{"model": "image classifier", "dataset": "drawn small creatures on textured ground", "train_examples": 203450, "image_size": 24, "grayscale": true, "crop_scale_min": 0.8, "horizontal_flip": false, "color_jitter": 0.1, "targets": ["colour"], "num_classes": 12, "arch": "vit", "norm": "layernorm_no_bias", "norm_position": "pre", "activation": "swiglu", "mlp_ratio": 2, "head_dim": 64, "fused_qkv": false, "bias": "qkv", "qk_norm": false, "parallel_block": false, "inner_norm": false, "patch_size": [2, 2], "layers": 12, "width": 128, "positions": "learned", "pooling": "class_token", "label_smoothing": 0.1, "loss": "cross_entropy", "head_dropout": 0.2, "init": "xavier_uniform", "residual_init": "none", "optimizer": "muon", "muon_scale": "original", "lr": 0.0087, "momentum": 0.95, "nesterov": true, "orthogonalizer": "newton_schulz_5", "adamw_lr_other_params": 0.0019, "grad_clip": 1.0, "steps": 9200, "batch_size": 256, "epochs": 11.6, "lr_schedule": "wsd_sqrt", "decay_fraction": 0.2, "final_lr_fraction": 0.1, "warmup_steps": 460, "weight_decay": 0.02, "adamw_weight_decay_other_params": 0.01}
Rows from block 7 of a small image classifier, named by matrix and row number. Rows with one number belong to one neuron. Each number is 128 + 24 x the weight over its row's rms, rounded and kept within 0 to 255. All counts start at 0. Numbers have three digits each.
After each neuron's rows are labels from the 100 images, of 14848, where the neuron reaches its largest size: "top examples" is what is common among them. Only what is clearly more common there than usual is listed. The data: drawn small creatures on textured ground.
# gate: MLP gate (model.blocks.7.mlp.gate.weight, 256x128), inputs 0-63
# fc1: MLP up (model.blocks.7.mlp.fc1.weight, 256x128), inputs 0-63
# fc2: MLP down (model.blocks.7.mlp.fc2.weight, 128x256, transposed), outputs 0-63

gate.188:103115132097120152133128142106124116101121136084125179116102145152149117134108099153096120146143074127114202161126154151165168105109122137140163124142117136131106151145190112101128122112122116
fc1.188:135162081129105095070097132127141129136079130095121121125156124117151162130135108134167152148160151145147109101134065121115105115135128117097130167141195142113139107121082165128118145142127118
fc2.188:139124105114081149123118145193144086128138145134135104181114114156112135149145157165149128121129107096108075133143139128077110140083094130118121107114109123127127140113116174147152157132143154
top examples: jellyfish; purple

gate.62:154072173125159117232126113126111156178110121131146119181102144091135120128095118128123139117125147156062136148093093121165146130142121150142098115129124120122095123133094077123117136122066167
fc1.62:142154136117067124086130157136101108060117149164120169073134122147142117146125167132098157142134127128139128138118138108106118140114093137134142154135093157113134100118106139118124110152162086
fc2.62:157084143111172123164144100121117115166093096087136144167168147111118126102162130134101122151150113127148150138120110085125151148125097088160138112135102123109147191137131098135103126102090122
top examples: striped; black

gate.123:121113153085134145111147092141137106150157153095126130139116103110096140116081067140116145132123124119105165102105115121123095108129122139150125085154128157128086149102179141163124132121164141
fc1.123:146131119116117130118153130125128104162112111082179104128104118114142148153092121161096139168125158167065163087113098142151102114163137138113095099127121119142107112121114107136096111116122127
fc2.123:152130124095159134142119147140144112145186117149135132123150112161096128095150094140139116140093113077115122145129110138135133125188123106158111115144116147140123137162120127130138151151137129
top examples: spider

gate.157:169149132142113099122131137115121113129130131091105088114134152105137138133100092147127168143128101075092101159157114122091139158136111145137138139108111142159147158131096138136113143140107158
fc1.157:131137104123076119142101126120105115134159099121095121107159158135145154147114138180132153118140140088107104150168081109138136153112138101118154109100113158130154065116115137145159138113073153
fc2.157:132147088095140142110141144148142127123110103164124140130130127123116130110114140096106085175095134113111138151110148151138133121079126118113149125124089117123134165124135182123164188124136087
top examples: green; jellyfish

gate.79:138159104100114128077157179140119131145159126161145105190123147123141134115141165125169127130161123152146132149091127148097101114129138131118093129105097149126096166132170131102105149110151103
fc1.79:148102110122147152157105115118105136076124126158112116093144110142117109149119106135142129086100118164115162123150145148151132103137163150137118128147149107155157089162107128158106139132112131
fc2.79:101101108107110120131123148157149101126149087119126155139057140130104145159176133170104126137149148139112093179168132138143103138145153115108144153163099163127115131118164090141132116176091135
top examples: butterfly; plain; orange

gate.134:120147097104164151152139169116125121159102074136110129128105121117127164148144146080086119140138125119145107132112121173176098110124130134170106152123149131121136129126132087111089196106118123
fc1.134:149125126135168148096114194148122138144105094148112137113092128116106130153148163064102125163133141149123099114113120188144127139128136139149115170116112136136116129102134094090120158097103153
fc2.134:127090175148185136144132090100137149128117155072120131124125124113174146131113122152080115112093128137127134137154110132094159172105139131110111105109133093098161102122161151124147146109122125
top examples: butterfly; large; purple

gate.2:137132125132143135129086092113148111144092121094121166088124157137105139184107135153107126112129176126151158143100095106153127113131133110118125128130160103128157136061118127113142148148141101
fc1.2:151128141130125132095071063135148127162119158126137142104149126171128123164150131161124122080151162147132119113106132098158110104124098102083172149168128118134153114056147119162124113126095085
fc2.2:140106100134088177143113152134095149113131096138079136145109135098154106101140141127123115183150117115123122141122096120148082125127136117138110149088134103135146124141162161104134101175177121
top examples: purple; blue; butterfly

gate.202:134116072112113137090152157114177071123152125152127159159149120107110137127114124143111119113102144117144107134176116105091125109143104090096124128166144126113106145184149129092155135101133121
fc1.202:133153090109172124134125093121098134097168126141186136131155103140093120120151117112143130108148107152126166136167131114122124160103156142117149127121102137125097106127154139176145144168112145
fc2.202:087084187155146112154129140174149110143096102181132074130124099107118116112111166164118137151173142132118125117076132129123125108133138125129118143118164118118134128134111135097171145133125094
top examples: snail; white; pink

gate.99:124115134106101160136120148101114096146075115151133170149105137161158148161158159163108122091120113130121101103117144114127087122102163130120103110153131118156114153118122124134136147150146137
fc1.99:109121147116117118108142106122134093114132132102124146081121139126165162098126133166103096211131116127132085114150097176154139122123139110086096185067128117159126166090166124176133152152143143
fc2.99:133136108108125131131136122168150095119128142195164147087134143133141132137153165136156163158156080099134092130144113117099067124148134126138154118119114135122133107140109122098179108079098114
top examples: spider

gate.94:185113094195169153101128146104142133118124132119153118106072101097137133133145102124147140134113109119135079178120127096159108115098158153139148137134120103169146122098134126108153136093081133
fc1.94:106161114113096163144117103114136150118172138124113134141148123153078146120160137138139094120112152117146107116170102136097118159101088107143176162147152198112115131132150149140136148132172107
fc2.94:119155121133153109107175100149106084107110144135125122109167140126166100132125118111132138110153104139148111120125157154079169148168118109125110133099090049112142130143120135107144126122091143
top examples: jellyfish; black

gate.34:165138125139099088115084149155117142122132160102130138101082162140106169099132111137125114112126101109142131120102104174152139145155181121133126136139162131172137116135210107120162149141129167
fc1.34:149172136144115111132150148121110144141127132125128120140157101147153157168158162119122140097095087159108175080142169109123087156144177171165089106122137174144169139116107130127137157114147117
fc2.34:110153122113144145128142107137159126107139124162126137059146132117142088129113094147150137142067125119120139168118084130100135152132151116105149113166122100107089172104136161101172135117116161
top examples: grey

gate.65:152114119105129117155132114109087160146137090151134136144123119115131141087113169126121162131143123149115096110123155119085114093178101112160169100164136099145121129075087119129146104093145117
fc1.65:085152145137103150094112176147124172131098105120101135098116128163137085163140110149141108134133168151142146179133128097164148114098147146116087138141128111133144088163112087115138117140124148
fc2.65:118142116152120108100111122131128129164135124142131129131134132147125118149102147160120168172164134171156137118114195153138105086164072140148179128173160134132122136068131087106113114115127132
top examples: green; teal

gate.133:103176104118101143124094120153111113114165073138123138118126130101138128139136112087116166124143152091146131130145126157132128101172106141116155113103095127138093114095121164212144116135134127
fc1.133:125093120120130111127145175110125148124099206102117098109115096130140104116092124140119118075111160172153136158141144167147137136098138119138104158138146145100161160130107110100123154139166132
fc2.133:130114126146087147125146080172093118134130135131115142143087147170135140124161127114098134121115093107103132110127079137126160077133161139156130087150099111109082145135113106131165081160130112
top examples: snake

gate.121:096092135119148118108114143156123125089103095109131104141159194101074113115090106141111130097123130108158084161110120139113150119173128115120137174088156142114158130131122158137090138105105174
fc1.121:158184120167108147112152124138123108131101162115131106123107095116178132160138143111118172140111115126118151099153138114132132122111170137144108101120144164159121162197158160129118128115163078
fc2.121:105122174140121100105099110156138116099162121080161137107160149126108120160139129129147119138130123147129088132144134127144095123133110113155176093159139134064135142131148093099117154082101168
top examples: green

gate.80:114125110133159123144139124117122170134128128131097125113114102128124138164163136116099089108066139118172171147130109129116135160147139119131096070071103123138108117116161171139171148106116094
fc1.80:148115124120144112122157103112118104152151119121092124161138130114083121146103133101119094104113107164136115126152142136136136155159116088114099119081132123098163182144124152169120093171144127
fc2.80:129172143131110103102111132132147108128076106148146120116114132165128148106094107135088155131152130129115069095146162170138089112106146132149139091147106135155134061146118156108111117149102134
top examples: dragonfly; black

gate.211:098169103123143125127155141146129156127136141139134130133092122135129135128120159179172126098148133118127096141130154119124125187146093118111153163095124153159100103155148116116112117137123115
fc1.211:115164133143168166100174142141093125145121126125091137192109126116105100120144183173145090108175106120098117133142127090138094165161102115099130131135137151136111148151159111124123139162140117
fc2.211:126140164140121143123122115056137121111080136116164128102153174098126122122101124151132118104133124094127132110106112120094147101094129150132123106112110122142154161160143094129085145181149127
top examples: black; plain; butterfly

gate.110:115147112117138132134073156134136165112131163128102141092136123185115148105201118112155162160111110104121110091110097136115102139147178115146133128137124119106119147110113136127107132136098143
fc1.110:146106153096093101137134107147140130163098168104143120131119105065147137143110115135141124107151117166147117104110142161112141110143125143171109152138151149138113135108154084138092122170182116
fc2.110:118126150151149129129127116115104147145139131101134116122129178139114141135080167165133113169095118099107141145073129150105099149099087174122134149128158116077089109137172118168083142110127109
top examples: small; jellyfish; black; colour: brown

gate.237:154139087092077093087087130182123128133117141117131123168102125131098126145107145149159147143110111105123103168095142125106133111136124100129153130092140122115119094095144149121128137140115094
fc1.237:091078097156118133100122144129139089125171131108119147088127161169149126161069116141134110127130117140109147119110122140149110135146120171133114079157116181120137115156096140139112126102142115
fc2.237:161159101153097153093133157058118150104097149070141154123161128157119145140127123152128120150160121139136151121132096147156160110115129096143113089105139131125147108074095127090137110099142133
top examples: large; plain; snail; colour: pink

gate.96:139099183123159106101136139152138128108146109156132151091135155140166114086119147055164125136152121128120125117126148092094120144119156131108086139104153131115124135104083117093124100111138182
fc1.96:166141105144146112158119166123111119161152135099105163133146114132141123101146121116102121153144132141088129090129152138122150130103135151126104080143124114140139105112144170109137119139114103
fc2.96:137103111140175112153116147121099094121168163132125138129139116148162136124148118089133126135109133135131106107167145124109120151132131157140143065159128133123103139125097144115090140126115139
top examples: white; plain

gate.223:138107120109147110113094122174133104112162104129147156121133137163145101112114118156182163123145130067133074132106154128092140105126133110122099165081166157139158113147122133159132122120126118
fc1.223:110103083120152105110143096123129153126162117170094090134158145191143118148099122162114171126158132134104157179112176120172117116112093098138086095150143129136137129174125114129142137127141116
fc2.223:147110112153119145129170125136111114135104113125168163131110160148123143141127186147123139177099085154134136123158118131121087121086123134130165093105079083118097121188140118133139116150120134
top examples: butterfly

gate.39:105153145131153171102117086113086108105103138102076111087103153098131099118162112098121130152119155118084111143129138131134104139090165159119134122141126098099113131126151113146141070096127136
fc1.39:110120136129140139120110098181104135134168170117138131145129132105116116131171133127116165135080129129138137148132091139119102126109118145141148117100181095158136169185136111124169152126148167
fc2.39:093146099122163106153142127084127141139105110103107144099140149150145144129079173114149120141118101154111114110121187112143175109170122144105044140146144163108108157141138157175144098134170111
top examples: dragonfly; purple

gate.226:141116091155108149132129142137139150103168133158117108112120178145067175063139151112147142130117137142113153117121140134083155139172133140115093151117122094122154130100114132137113118153142137
fc1.226:084158176122107122145112155098115162099078134107108112142122159135080152127140090131111141166123136134140137155102122115101128168146114121142118144111129109141131119117117109103094123143127101
fc2.226:164121153090155103122124169168102135159080116108114106132138129102132121120163098131152154094179142104087103134151119137124168106133148138155124110153146158156144155107156151155115126146094141
top examples: plain; turtle; orange

gate.206:107143142151143137100141119172153113170121110118090132125118135129139126097127092124131120117144117113099126129142144102133097102146192129098128155134147098127108124159089122120111100109097127
fc1.206:096113154131082066151114175106136117117145173127104125112111155156122162177148160141093161133112116094131103115129125133138145184162086141104133123111128127164138166140167122103182124145146088
fc2.206:146132141091089115130105138159102117141138141120097128100090107124141143172140119146119176064115098121177093145134194109112127074160143125136141111146162136078107114148135125137104105113140138
top examples: scaly; large; spider; colour: brown

gate.255:114132115133088140108140173093123154078135131083078167119133139128174157143110150118132176090178156092116122099113119129083124123149116126086141148116128118110106106124140165136131126125111154
fc1.255:092129117128138135085109156097171130121129116107083105100157123137145182132101110127172172106113142150113141089166110171122114087120106098128118135125103103144117136165190153141112153177130121
fc2.255:184125129099130092145122098137136140117111137113149109120122096143090129119124149112106110110121067157136118145126131125119139139133075149145156131140130176125125143148119135118116140154106096
top examples: green

gate.64:129116143074172099090123126107153142175114117159136101106128127127134124124101160104173121138165148129118140134150139171104130139074165118157123172143081119153078103143091121104134165113133123
fc1.64:174078087167121126159121132099129096126139165148135098146120124053122170128163144115121127121140089132162098155130150114146129157135114132102148141114156140117144128076144133147151097161123136
fc2.64:134141146103133135149186140122119149136120101108123153135146106152131135115076101126171119130109135191114076098139148143127156142123108089151124146159086139099094131122105146138114171136141139
top examples: purple

gate.8:122132081143125138099181139179163119126133136109096147133117127131118089123149104116126134098114109101108124133151130112125142105129133132116134104182143134191132132109146137125121144126082170
fc1.8:142132129110090171119149121150154123120126149100129157124084161096137108153144122129118143096137123146116173137165128129116142111111133134117100113156121164134145118115147140133124153096121167
fc2.8:114151096133150095132143105104108126092131122098112155122116133099086086143118141139129075126097158175130106136127109106115113128135117113138116127089143122082132148095138128103109149127128131
top examples: black; plain

gate.87:123118136072121130137108147149108155138131127121121107100096135100131111106109114171134131168128134081084133090144110135122131094146147144147156179158129148155137112125116144132114139137125107
fc1.87:127114128096126146142114129151156119137175105127094160118109101133112140082138102163137143141118133096074161118156119132120126105124123094113122166173134107157132165144097150151134103126134126
fc2.87:151151147128113129159117124110075121098121106162110114171101142163158125118147136151097119148108135132140106131134148092138158146122134137124113114106133121092098116059111137102104117157128137
top examples: plain; black; large

gate.235:132086122138112163178158125142098105129153151105067119146152099156125090132102164107146116110093125133095151140105126099121097134158126135129139129139129101167123143129117141140155142116137099
fc1.235:118087140125094167129137104125141132156099123099166139166115079129114121169143137124162125125103081142136096136117137124122118111157130142144162115140191097155156114080097167107148139110102116
fc2.235:116095129131156063143157096099122152153105124144130099133157130073082124137168151129101125121165128120125150136140108124138164127117148157117095158120150142102086102181138103124121106116156129
top examples: jellyfish; black

gate.118:116148132079150132122113137130129165151112138145129160136082131144140118132127133099114163203129134093110141116098097152147140153143144144123105132160170106132131149126089126123084121175141119
fc1.118:113137142174145144129089112126086137173145124125111097137155097146139121143158080140133105112064146125173158110157152103101157133122132173132137132122131104165135107091149110124147132064096111
fc2.118:104128121168127141122145105097138115117112130121145121146172147126123104132073143092144107146131095096127131130161097140122124140128138129120129144083125140132158121185090129152160100166149108
top examples: grey; orange; fish

gate.12:128113094134123148138151134089155143151120116122135139076128109123135165121072132109177099119110129141092096128112132148107103124185097137146137130119088132088132127119171128121211149113142110
fc1.12:113127128137172151121082123141137146152129147100139138122096157104109162124130160112155151129128132125143083071078110103109080178167121143132140145151087111158111108081175132172152117135147120
fc2.12:075113117094099087139162135169093132128143146136101113136140139120089122163131129117115137165157132131113151142119143098135127099106129167128122122127212101179123108160117121123127144119149156
top examples: green

gate.183:115099102162080132115167095077107129122118121127140127094076116147178141125125143105138133110145148100136112126124125134118109142140114120149123096098132105101136100143164130108131152068149128
fc1.183:118133124178072174103101120157165107150151144111137170071109139114149121141153145089112116099137137135156151140116136143092194144094124146108102157112106119102160127076134157161150107136130127
fc2.183:090128159121163129126139104164132103111128103113132104136156176137118139093110115126097156174115105123097101206119144107156116099129123137164127126086116096165115119149152157110132164102109127
top examples: plain; brown; red

gate.155:112124102096114130122120102124115114161125118165148101137092138084152113111148152127096118120076142133149124132173080113124123098122145179129140098156110148173133139156129113089172102110136130
fc1.155:184138117152128114141182146165101133156131134127130113117145115087152097110126135106064101119137128135142114090137133134171112128157140171150102147110148146133118141162137164141134144040100159
fc2.155:121161110115144105120179136096195127132112108123128138125155120105098124091130146115156107145138103106100147129117142127098152181097076114096132128115136115152091116123095134121153116131135116
top examples: plain; black

gate.38:123120133108169128145134155095137091124111139165143159099117111107130143134137098136106129091161141116174136102122118155143127122095119112147168143116116080095121100110134146129098122117137112
fc1.38:135122121107092153111108105152142113111170149137086110148153153122152130101120131142174115169097118122104154101185108093108128114129146181083102110157150113130161089155101100120134117119096137
fc2.38:162148146111105104169124137126097141130103084127145169127114095123124127118144128092156137050144091156136091136107143142121131142063138098115141151136134123133154129134128130114057129090181098
top examples: jellyfish; butterfly

gate.119:177113157122131084122136158129125134121137128113147106120147106113139116097125111150131139174120144117112131103152160107173131118143120144112077162096101132095130132173119147177063066141096090
fc1.119:136177149128150117150113108092113125106119104148128144144136153125135162140112186141092159143130131095111109086138135106114116118148151108185058113122102116126106109135137128145112119125105148
fc2.119:156123144121107120153115146128104118118107128133129111112138085129114068113128139106148132110103134130172140112156183108115108113115142120131130151113132095136150084093128133150158118156094151
top examples: white; large

gate.9:156101077135183129096086128137133148102157125123130125150127173140096112118141142094145118127116102090137091153096144108154091144161126109149130105113118124118182119133131136158132119166164123
fc1.9:099120132111073066163129137107106140148165085111119102151151138148112151099119120139159104144118146148141138160151107150136128124117138090104139121085166129146121142143118165152144094109095150
fc2.9:145155112161101128122071164117156165145101133118132116139105171171149114135081174103086192086113137105130096128100134137140122170119109128144152093163122129134153117088131091103106137159158097
top examples: jellyfish; black; plain

gate.115:156110129131140128096090103152120106080108109111137115104125153122131146146169105109095100123128152088147127176121153108166126147109147156103133134110124104146115169097130143135101139127145170
fc1.115:111113140088084113106197157133113115152095158143122075192095106121159141162112101123171165126153123136129106119120137145139126125147111108118136128102081123119121110144118101127134137088123159
fc2.115:122098158158155133108121091113063107077126170120160131161137143134146105142161123145154132158152138089119101159122143075122121143098109126152120127120131117128100148111113146105124127107136119
top examples: black

gate.33:129142083121155139143164106125166103139109091144141165186159119088144076100154135112132094170143096124141147127155135119150138131116124099110132150097116164168098116097165105173142150131130169
fc1.33:140086148132133092135136132112158118126131155124142093072088120126163144139139126087178138085128122103111153095074100152150150153134140134141111106109112118108139170138100123123129138164139120
fc2.33:176168149140127142129129143165147116133157103130098136127134114104149103122159126097130147109129148153169126133134151139139145101092173131088113138129132108114129109092120118137097152111089104
top examples: large; scaly; green; creature: butterfly

gate.163:084096118097139125149115122101164133127149148104110161124127122183188130109130186140169091136119114110126122144119086126121123136120146177118122123132140127111122168102112143137139135155151121
fc1.163:133149115123086137113145111113138157142116143167172129114091123117089111119129093117140139113161135153134128137123087143134102141085135084137152153119124180139152100151137131100115134083148164
fc2.163:141152131137133132109120110104102129084162165130129121130128092097122119123116127134179099127131161102109121189137097135116147095131188141133117063128149100113071155140145143125098150156126160
top examples: scaly; fish; purple

gate.59:134116115106056103120146151151159123112139166132095110138103119170120153172140125104143119066137130113129121126102156119136118095153178123089112100115139167124148107183112111105188135125080131
fc1.59:150136140131124125118179125148117079152110073110157113119149125088114132137090128165143123111114108136133089117130143132119090124127132113114123148113150134105096128101124158152133145131148180
fc2.59:128116080146165169147132133096133119179178142106127128141100136095081140134103111123134101130147126143078159119123125107082106116159137109100109134142107125116165159158155124138151076132133106
top examples: scaly; butterfly

gate.254:147129137149130146132110147128118098105089133147106129137125094133149097139154166094065124120117114178067121096132134118140142136113148141159114089090108176108150137104117118137096155185076141
fc1.254:123104113152126099103112105115149124171114091163139165107118136117095166118126156156092126130157105136126138124118125172131131137122115089129119143176122141100072130142160062081089126098144167
fc2.254:157109140137146123109130125124109139140065083064122096157116116146111143137130131159109109133103116144169151147119074123105176163104103113132131129149123137128099148159171160136145140130100148
top examples: black; spider

gate.173:109142112094162110127077138113085135093133083117116080130113132137140129132121123114109152111103151150104147123103130127089130074105139136118100127125137137132162100087172115137129162097115153
fc1.173:162154113148129107115114145112067105105143109161150124186143098123140130141099129149105144134097170155146154119124160097125108139119168137122102092102151113179115098104160169152133133115119118
fc2.173:092094159137135150152143129158135160147204135087128155089121148088108157140137147090121104168147148120090134116163091165137126113142117131142146142127127106091118115134119105107097115124128113
top examples: spider

gate.146:162121166095125137140136101100085066124148144156099181089106108120128115133121116107104124116163127122143111096164135145130103111105140104103146146106110144170089163148142171090125116146148127
fc1.146:140107131112155132140116086119114121145098145146152131097134130121146173156148112172120150098156093118132097123115144132164133113131143106155155110119148123108126142139131115135172157154121125
fc2.146:094118173105107138114187128103166090121114114140169121114126100157149175082152085147182132125159116145143102122143165096128100140110098174128142130136135128132130152140090161153134121192151138
top examples: snail; large; orange

gate.210:164146173137066115106101098112129090142131092123134126129137132124110158159099131139093168134169098173137112101144170178114090081127126101128121147143120132144139128139140078148116144124156118
fc1.210:184133106174124118139097141122124102141113144093133138107133136119165140155138134126118155177125136101164142122140090118127140129185138147142157103145171128128182130109084116134121109134136120
fc2.210:143131113137093121084119116115139147090131138136140116128090147145171141141102109146145139129137126191132130145088161130143099091089118127132144152144155126176101141111138103139131123092105098
top examples: scaly; large

gate.224:116152152158087099146098122118141120166095105135110130104142145096115126089109142117161131137129094115115095124146129132162120139140116103115130125118135137134143154129078135119118152085092166
fc1.224:141089122116152138102117131127130149083182076101136107154116119105135163182136141104079106110141131158134144139156124124102106076155130145131137171098134129103139084155116116147119126114165103
fc2.224:092153119140131148134137133135108160120140144148113146156118169073119068130117112173103180134108138096110154114090130149087104147116122126145145128184139130121163127129151147151130106138093139
top examples: large; pink; yellow; creature: beetle

gate.159:144118131129144122158124149092127116118104125102078131098139139102167133141125132105103158080144127126130141134153131073145110124139101129130156166149128134167140136111128117111191141085143117
fc1.159:114127108157143119154145141110106117134181129101117135125099144109131102134124144102128104111150136097100117171145089109138160125124109128126118143119166103135140107154086156153104100119132127
fc2.159:130150093145152111127125131152088128125118106129161104100117122072131142113164145100122091091159079100136121100177146119131119113161176125142116124153122107074119123134169158111099167142110116
top examples: large; green

gate.198:130164127129154114124137136137114111143131128139128118123121147111082123107153099149121125113131140109087144122103124093139079127147134139081119076142145099127103113150083186101131128138155144
fc1.198:118108153110111114130101102105123133096108139135148073090090129098113103170128119159088156134153125117095140090156146156160117109121108127172123121115167103098110160144138085102132152142182133
fc2.198:147072141119123110113166143116136130112149086144138130118128105174127147113165116134081133173100124107114114082161142092116140152172144120135111184096106095143166102148122147133134171177174150
top examples: black; plain

gate.32:146120141115117150140146157118110120138160151158161130150106151156086111111168137111148111131105124128104114133125137156118092112123089166146125087145161125102115126148135147133152108106168114
fc1.32:116143133139131115152107123133083176152130187115139104104134112117106087127082110137138147115100133128110139115144122117166119131095171107113130140140120128084133104176142104132127131139114114
fc2.32:150127116146132147097143116140153096109119073161149164132141175149141166132143118128117082164159116127134137130128095089107140100187123133162161151132134152143102145141155140125147140118114127
top examples: plain; green

gate.238:166138159179128102164089138138148107149172146115098116135084124134122128148147133136166116102123147080126100181130118158116128161115125118127145131104127136130120132136172141200115147138100149
fc1.238:160142120136138095127113139114157087169172144136087129121096097181124104138145166115150121141162139102135106180161152164115155136102153104119150124132136137094139114174138139154126111118062107
fc2.238:099117133148137130121142110110097116123127131145115093142152180119116094161112139114111129129128091175086153164102102103146145135099120118129143164135154095176168108134080140137118128094156147
top examples: butterfly

gate.176:106136076167138127139100082127157152092116118096130123138164157103164141165067163095129115104124156115141083182130115129118120128156137091138118167119089092143124086143108108120125111109110136
fc1.176:095133119138127094087118084123097090067116088118134118118126155092134160171150130143164146183150121106163147186108095135113158162161116087134138130125141133098100106160109127120098125128077108
fc2.176:108096142165104127128167111153121101158166157114139139104069091143176140127121072152085125140127102120131143141134128117107118138112171140119122102147145099097094145137158113103150117157108105
top examples: snake

gate.63:167134162120122140108104120111168134178144138063130140143130140101124129086106194127161147150102123130119104105115125127106153117158091150129154105067156067103070096105139104120136143125111146
fc1.63:118108099141141122133139139129158131158144132154176085106116131179104184172114146160127110093128106151155117147105173148137135157095120163160112148155077163084134092146137132137135122137128129
fc2.63:115131144087152188106120107141157148129173162111081125142153108141095111106141155112141119151139117109110089131145081114170123113160155162126169161096164124151117149106127089124125127118124148
top examples: striped; large; snail; creature: turtle

gate.161:146145119145137133148114123066094130139120128140155132152097094116116133136137160134176140114115113115151128116159119085103115117112116140117130132120139146117096092099153147124161145124123139
fc1.161:166160116156124166104102127091116117139117109095151096137118116143159117094132167137158094125137165145168125157149136097111105156106154142074128168107167153145129091099127145108181137111108133
fc2.161:111132098122136117127110060113129102094117135113157153160141171139106138125130111114154142115137098105137115150116122150139149127113140123143131135116112124143086139137114186139099102102128141
top examples: small; scaly; pink

gate.7:126132096061149104071124120165118137133124130133122139057108132142105061149126105162122168121112144166109171125122089148123105110090143103143111156146131151138095135134166107128165144111090123
fc1.7:105122109176132149129148155084141083110107175115135131123114113081150129145155098136147138148125117106152119160122162153141181138113118131111059110113128155127147093118143113157120122127115139
fc2.7:129122076139149126110150127121104158127100114115137166114095158142123117069100110146164124120146108166158118089153116131135138142144119103137111151153127135088101155141148165153108135121132073
top examples: spider; black

gate.98:112076101113109118133136106097092145124118112117126115132151108149136176095122118143114120103105128107141132101132108075158079121110133108144148166103140089127127098094122114092135157066125124
fc1.98:154131138149145113103135117167177097099117153129170110099079137106128084142139145133151160113133126118145158166115159156114174122141172134087068143146139154129128155123158145153133112150128116
fc2.98:108142102119096119127141128140168168135115123140115103133104108135101159120157144144102145120143135111092112144157135143111125106097136157156119146120158088148183115129129126124144152072099116
top examples: spider